Rows from block 2 of a small class-conditioned image diffusion model, named by matrix and row number. Rows with one number belong to one channel. Each number is 500 + 40 x the weight over its row's rms, rounded and kept within 0 to 999. All counts start at 0. Numbers have three digits each.
After each channel's rows are labels from the 100 images, of 14848 (inputs lightly noised), where the channel reaches its highest value: "colour at peak" is the nearest of a few named colours to the mean colour under the peak. Only what is clearly more common there than usual is listed. The data: simulated fluorescence microscopy of cells.
# convs0: first 3x3 conv (model.enc.1.0.convs.0.weight, 192x192x3x3, each kernel summed), inputs 64-127
# convs1: second 3x3 conv (model.enc.1.0.convs.1.weight, 192x192x3x3, transposed, each kernel summed), outputs 64-127

convs0.100:545483513529486505453485436414562522458473524509468537521482500500493455546512359522398498517521485525515475519468546494532506460463542487544403582504543492482483470459524603457502535548455433
convs1.100:456502513498505459514429525512452452595509478460509485496495517498607544505468526490583487478494493503526484555455482484431549566470618512507536535510574560437522475533515540519481568473493452
colour at peak: blue

convs0.93:538561556478473543523462487460526492516529522536509544478450458580503522479511573457535477492424501537537462531490480533525453542473471512498525481527500525513504625504529541485541539491558543
convs1.93:510516487482454490457486465480483500548489505482505518500427454484500476466476538504499532564522471453508511548597492483564394450507455533502528545500517435511514489475536510463481452457466530
colour at peak: green

convs0.101:508513531447496542496500507479458470414463521501481514484520508556463542501506571493457447501549512543550473499542469547601509509520518528482503527482538568583529530479565477567532527523542532
convs1.101:447501435497466498509458478538514520605331475479553507516476427506485501455452437465496478489469520518498493522415468486467546492543549478482516513495549442496472496500507511481476537427497488
colour at peak: purple; blue

convs0.64:427509548505472505456431432487432526470491494451460536511526476521528527461474576491489457512544534509536514414545475534575480457477453497537492448462485502567448511510540401508497515479539500
convs1.64:508457525507464423486535489523468456459624498476513527501494474524500493417503525474447507468499481379521466530440536377536531503499540481498543537490509485531491514496496513519458475504531509
colour at peak: purple

convs0.129:475554495528487528559479512635498438492592494613524510518471485451449529446523501515576515526487475570512531443566502441478491433489499503567571476506533503452497504490511542496558530452529524
convs1.129:559478457449468514520492439472522472457481504509508519510502539458476475450441515490580509560495476538447505451446412467460459453510515416528561511501454502526456441463523503490434520515531545
colour at peak: brown; green

convs0.121:468500581513532497483535553475521535505499574513424481472497448460484463514437457464477506415540562521440459472460475521532472501486547470527575498508466517442522479493437468500497547493529466
convs1.121:476496435516477502460453520547547448535546522469556473548508551500464499552442509516420526464468476446538478460549566491476463498433540488468395459466532483499503477482473459510463451487464551
colour at peak: green

convs0.0:510516637506564529473509453496454451532488498493509547453507503523485498545511497537486487461417596505518445478501458521449443458527493513380475457541501486549478578486517488496484481439483521
convs1.0:446457480521454461503484546507560521535500469502464416463559490499523545511495396505544465546483451526488594525501537522515407446471544487499507516485528526482504437546462507505524452464485523
colour at peak: green

convs0.4:461495567490554503532453530469455466343483507455506435553518464405485577536497439518482475527468542515458530474479498509529455471503502497477478484510545476479511514537399505534534503487473539
convs1.4:498475634507503464483527437579462470471490576506508507523592528494494539507528514501443471439545482465543433517395411459515474526489499467517471479559534509473460530476499547411503483520521491
colour at peak: green

convs0.38:483500522579535499500477562397479504472573493574578512462496501453429557567592518466494436474474546495456530505497448499490551481470515467541381572476461506505493535570478525487498487533479508
convs1.38:433457480508419484518410503514513489487559462497476483530513527454451523491519502511454498458541479469526526442508605475515442536471471469486545472499523479521450503492447554519478467570498509
colour at peak: green

convs0.34:543500624526502488496552492440473529549587496467501500477508513508522512473550508474468447415443567494549397514508484500370552532487502505454494437551482500520499522577512540507491484410512537
convs1.34:505495510469504479532427521582495481512510497524511462486554520499454455428559519511509481498558429533513488490467519454500483481480507469470552502497516574487533492459500527510557474496477514
colour at peak: cyan; green

convs0.122:554470485513503429511530494554560483476553565536538433539529527522539454540490475505423525537486496444443568552472435400551484526507508507461473530473523437451523444543467529482449486513483439
convs1.122:475488538513535539528490498483546494544496451505471504454453479519523437529555494497681485450482555518520526461519475453481543506527477508542502553514560618442605503440491494516462527490522482
colour at peak: grey

convs0.116:541458517497510469528511491508493496488506518491512506490521476560474655473512660518476490488506505469495539518498531589501498534459495494496461504540469430546518565525540558452473509508540508
convs1.116:508512522507522462458503542517506494481495473528498479487506482495461515389500485480614453459380493476497405497609444484493554490492524478485504562491543523474584482513515495445524498382468530
colour at peak: brown

convs0.120:517500510373498500469457516529474555504623470513431523571449500563554575528418601516392579543542480500503465458508397509550432495500487522537425525528487502528453490478526499500514525482442531
convs1.120:484484514428514507470474495530516532456533450549499549438486545493525519516471479415519435436465503447489443465495500489503507511462540516496501535511539465538520435481496549531519502525494556
colour at peak: grey; brown

convs0.114:538416527469472516485547504557499518540574425568509492517479565579476510451561513521531526498458449439542483557476453557421488544487493496479429484538486457465554543491555612505540540501581519
convs1.114:522506515508502543494530550463425507474456519540516472467561507465462449456479465557603422504469511484464552484503429511523502437514450486523545508401472509483534470442533530463513508339468480
colour at peak: green

convs0.112:567512421522449522521509484529508490488559500493510537555476528485497560471538499455546524546546449516484487474514511516583534488463461452525516495499484500519472468529463521500500446456541517
convs1.112:498483376501521548487500571520523492481535543551478501522524476500509491484482503481505495505475459447471505501516488466501547541534486506490525488551474510483468443522476497530458501554521496
colour at peak: red; purple

convs0.132:564466529508497439516578504480520532519549505520508432493494522408515439507569376576510520491507481446487498596480561372511563501511454470521502536558475479440520537555483605507468509474498500
convs1.132:511459509484509470516445523513489429471517541522570523521544547554500521498505516561550442522471489514510514504522522423484490515544481428515546572473562609483484494457504526520480455475496462
colour at peak: grey

convs0.86:493500558497477481498503438476507513479439535530454478484508479478544448522490443525505499453448532494528509436447466491568536432460499537511451469502459500441493336468462477501489453478463507
convs1.86:512481477514455468528481514522459485587468457471479397500499551492496472534490474540537460538510461533487550499528477446460420479459485493485482508439524518455532534486472471493501488428511408
colour at peak: green; cyan

convs0.15:495500548535457499528486461420505558516524439452498488486493448589393447485520605572496483428530540505456488534436484495495502476498407512456442525478510500559498561519405502500500511488550520
convs1.15:488425494512436496481459461493533559545514400465508490499488519482461450451478507501461507433496441478474471524559506551493483492451505508463510494562555487608482463492480547396679476467468614
colour at peak: green

convs0.111:505490465557512524472483491555548491481487469544539537497492508568546550491580493475527512526516463499511499564548494624505483481468472463558534503539481539471513475569471528487537468452617567
convs1.111:546561481480526508446463485531509515487492473461486571500500464514486460448457443503508503521468508529574514523531489548494539570530509490520510571517492499501499498552479528481501527413578601
colour at peak: purple; brown

convs0.139:453500502506478507450397520585466517457481501482457545449528527501435405420433493513478474493509497511478601387555461500574506461511448563433502506452500512562424502455417404549500473492473508
convs1.139:482452513498489490494505477468429500461589495451495470473488515498507481466483502509461520496589392483520467465449513463539545465524512426497485488453510433430460509513525542429479452493543493
colour at peak: purple; brown

convs0.2:485498432500507486478537487460558468509537497532546539579469515523554517517505465490465547526486449500428498508509510476462479407478447475477425502484528493403519521502390472500516573529428463
convs1.2:432508380497539432476528495578448550478524528504528507494570507456485494532511489498510455470393531482499434561501471504417598502533496497475562404493551483511420495465482533480488544525503528
colour at peak: purple

convs0.137:487441427505448408472548469474494480509523506521507416503469530517503473535527487519559493507479473425440559567486584445458481464481499480472436542587501398433522483478501540445447487561493466
convs1.137:533461528509540515519504493500505484541467497501506465505483544478517432498545500484460488486442474554485513477530498519512465480495464453487485446517484596478549470479459460476462463517436544
colour at peak: grey

convs0.146:490495504524478551512485477439498545502540474458530586462468514541457547513556551523509504480516474542483511569491476505542472460496487497536383543514416567478500481522433484587561519522486549
convs1.146:504488521468511516485529506448550489485445408471461528512526452449472476468481464468404472464494488441490475498530529490509516537480481504405498489518514469524478522524487504389527473459486505
colour at peak: purple

convs0.134:508501499488510554444487516540535432544406525469501489438595577480422480501516503541507474517482580514508518529516506454498538516553467549497500528449429502478565576435483515526486520517407456
convs1.134:445445530495513500522532519518561472557409510525486436554488500512466514495514508543540490470464407505528483475483513449570504509534493480470494542470598530455507516471500523437447540448525441
colour at peak: purple; green

convs0.142:554649513527524533538563469503501495488577546480482535494544518413459472502541404539470490507545529605502559513527488517524509444492487547471506505518528591509472500513446545544538476494497492
convs1.142:480536478480486475522495400495483484487494496507522497492485379489524478493413493512268475500488498512532500499410474494512441489507503483489440500519497493531424496504522500493471484497500518
colour at peak: grey

convs0.140:503552573508472560524540430515396426513519525445554577510542530611585529527494594484491494580488494548554547448440495504555465409484463595561584492501504554484477431446464541563554486505406524
convs1.140:501487505472472441504531453508536472487495497549477488481466475516444427467461467471494465512465495555494477520474418445550561489500480490525476523500497535497504473458505485456554499466520507
colour at peak: purple

convs0.88:444500515529494515461480456524441478509482496467444523493504474433567454476440496482538455495491502507501472450503467518526480438494450483507648442450499500527473559471502444504517475473530510
convs1.88:491531510503504482499489536529474459458503448538483488464467491453447516472463509472480453447562521473492432536493500466494524478495485471508774490485499501539471513521472515505572566465570536
colour at peak: grey; purple

convs0.56:506494463423464492543495445495459560525479526399512470407566460485559453500455412528466467549520489500533442453485434492482491475416537484478518526508477490543515520495589463511501479483353472
convs1.56:485473506461491471502451556484484551499440458555480539391500506490556505487498537444605487523533493537541514489430533529526466475522566561475545470559479582504490454471470552538515526579513504
colour at peak: brown

convs0.161:459500507524442495517479461481483467472508485487456511515464505521529592495485543471480484568543469511528502464560505548510559527496456449656546497509471500477481447476546470509500539489533499
convs1.161:471480402494549539454514525495523466495495504502506449503522461495487478430441484534542499498381514408460480494477489484457512524485555476521503503468485522481500483486448471464429507489513443
colour at peak: purple

convs0.89:496500530457455520481501466462458490481530450510506525472491426403463508459467514479541454416498501500560468514533481503469540497453409521503532479538494505504516563423487451506500509441511526
convs1.89:505501542476472494545455478485528507515547421479514476411429501371486524508522541453511506520493558458435439538573464523600478541442479521468471533499458502548509451548530516458491446497556541
colour at peak: green

convs0.188:501500514515480492496478450517450581560543466431558507501474492448558532476504654476540447468454466500498476506492503518515454523517503480503472409476494510537437651509581528486498465453511538
convs1.188:544488514493432410460500468461449515515515486484535439457489484473491524497479481501500413504326523431540451465555480519476513494471511502507537583464538429565532490475507463540474477399494517
colour at peak: green

convs0.95:457511511523480536472479503517482556513499530487466433537456476490521458538520503496400530495510463532521502557482460515585444482481485462480547477525519508507496523506542469470517514473500462
convs1.95:467567538475474497486554537476459467475501493540492551542513437535531608483487486483515566517484496468476540584527590514586495539534512554504504501549474468599529547485534488515434486378540565
colour at peak: brown

convs0.69:429500561522473500467502518485454450499572483471485515499513480513492529432501453493543545547491521500489526526494552525472535505514465542465484454504455500454471483459547448523534478490521458
convs1.69:542426487489470462484486494491502558581539527483507494525490435471564511464465560437541489551466487488517513412495517492514476494448497524453407452526545481525515518466498475526428483423580527
colour at peak: green

convs0.91:509515542496486531486467531474444475510419479458410495425467432565549490491496546524477459519534498503588530500474495497577475510494468466542506466460460502497533568427551494487504470512503523
convs1.91:427499557538539428493515491482519427492420450505516439506479507499537492502500450517497472445453564470437517504490505486475500543605556475501518479474528484462550500586518394489551509524632474
colour at peak: grey; blue

convs0.70:513384508500493436484506496469491478500510523478518501505499478528516507480519564514464488501524491399568521510496494456497528480497494506495486486493492381497459563531488516476434512483491505
convs1.70:523518532515562492518530550486526492529466507526543465516497526500477525508527496547618535480466534503504515476599498468510512483459538501521523518486500561469607514508493505494559536483496495
colour at peak: brown

convs0.92:517485525502488463521524478469487495509541463451486460488490466365483377522473353472515495473489508468387511501514531449549530480428471474424526480500515500449448434498371506483494461490474464
convs1.92:531454517530458495526489546506497485510511499557567507524510500461485432487547539490551540489461505456571566435557541526581438465473531474499507559489545551541543574489485516498505439540496571
colour at peak: green

convs0.55:544508481509522483463432536498496458480513484542462598463501481521445481506549393470480538504483468479565489456468465460570525526511502509524425479430466518508462526571456585502468561501500471
convs1.55:498447536509546416528515526421523499413526511540511541498496454521507504540489572456532572554533495469459516539572506541541464625544443559486556479532446517500487514537535475485478445501465416
colour at peak: purple; brown

convs0.143:486504530519504509466517489524457488495539534521553575577446484530559591452506584468484517517544498512532488456538482527462486573496458522481513483503495502580435497503572483503519475433464469
convs1.143:538553486435524532488511518477542500428568433553426605525480505411520471515493489448577483468411494498477439464585457534455474446535532530489505508547479520561519403452522491577495511475503471
colour at peak: grey; purple

convs0.54:462500521488493479439496453451533514499434492506524426459523498595541479521490577489472486533502495478431564478484482488550494426417495562513426511490448487512477472479513427445491439538527428
convs1.54:491519544498549513469587515516511560590426470478541446482509451424484523468515495462597525485435454483462468541450483521559530487503487533472445463494551522450555481505475548570461521449484442
colour at peak: purple

convs0.133:501500558481491477464507494499434462520534496530465481551501500447451341476516349490511489540541465500449547475519503443581492413482495495504524499561481500498506377569426493500489493534446449
convs1.133:532469500461526511460567499497491523496568426526459445483532554491482495555503477562523472504426532471486465482504509485468497467473533470471482480465496476382507512480496522478423463486503418
colour at peak: purple

convs0.184:529434549488419471490550488529446536482560438509520525441440536475486498503554572422589486507499514411549496525470558503466569539547520526478495461587452469514535527452404544503511544497468479
convs1.184:488508514528523486530510463486498543416461527517483543498505508528471553560549512479616533585492539484491566495589437509467449510470455425552550435511521529445476503491489480472482440525504480
colour at peak: green

convs0.51:444493540537491495535522546496464528546532460468464494470452460409569442493471439516519504513495497523488490531510466520553565439463486470530536463498495506381470612526478458490486487443469486
convs1.51:479483476510509485499433495462494548492492479488422545532465576544523516584476430443542484571509487463480519524507516614506417572424463521500519511491486534535575538504516450525436451478458510
colour at peak: green

convs0.128:494506625464534519472494431543504504485543498519551500476524499468486496439527434512523487484464579514499449480475501548453451545570514541475531478495486513456508473515476479519552489513517497
convs1.128:477475417504468512509470521505533495595513514445495503461472495493448483473448510500477523504543388522505569430458496487589398419441462513404463418449476501508476501440496540463464462497464478
colour at peak: cyan; green

convs0.35:527505429582518528500500494472532548456509485523471555667482525511511449517543510448466496554529538502518490515475526490479495411469480532472502520465448500543454430571452547492531539481549465
convs1.35:493493511499525492466518484551434533464573417507534542480536516500534467541506471542473460526537547528531489482465509490491496553509500492463471453512564544439469498547492532505443494573547529
colour at peak: blue

convs0.104:407510462559473517480456493492487480540429466576484524572478479555432461438511510487450439525499510493490520479423585492496485475498512535481609486480553521517464433558448467516500437478639515
convs1.104:472482456470478489465471484491561499492523520484515500436509535573513483506501454495523533497548492462488512432529478486482463494463472567501470519466468465498507452551489530503505471477465501
colour at peak: purple; blue

convs0.50:555500470503499497501475497489505469484483500483500535448549489496466357476491432545502482463519465484434436480548497558579514524536561487537629551506503516434465469503472364498520486547458470
convs1.50:500510505498531505540473493421508505580428493509610504481489461594467495499519511507622545524544487483480492510451490446532503512500502536538476530463510567501474527514503531530489599442472487
colour at peak: brown

convs0.106:532500456483506500491495465482446446549498487489499504495476485399614381463517336484522510500463497500581511507492554500508489537534501534517606477488486500451500472473559440500498497472445516
convs1.106:495489484517496484557565508443495492532532486523518544548531517475575502522505509592515487678457524488548521471525494519406510547457470495512448499480462481468496503514494480588445480402512503
colour at peak: purple; grey

convs0.12:499500549465503484542493440440531508529502561483455462425564464515489513491525514539484526479472460500449506531476472484525600488507531456500490519560471500481490479462506460500500385474477500
convs1.12:516474528424497517497477466491496476518526512406500522483455526455473515504555547515499497457545505520529467535438537458481498503401535457473514523458542516462553515376489554544460469440447511
colour at peak: green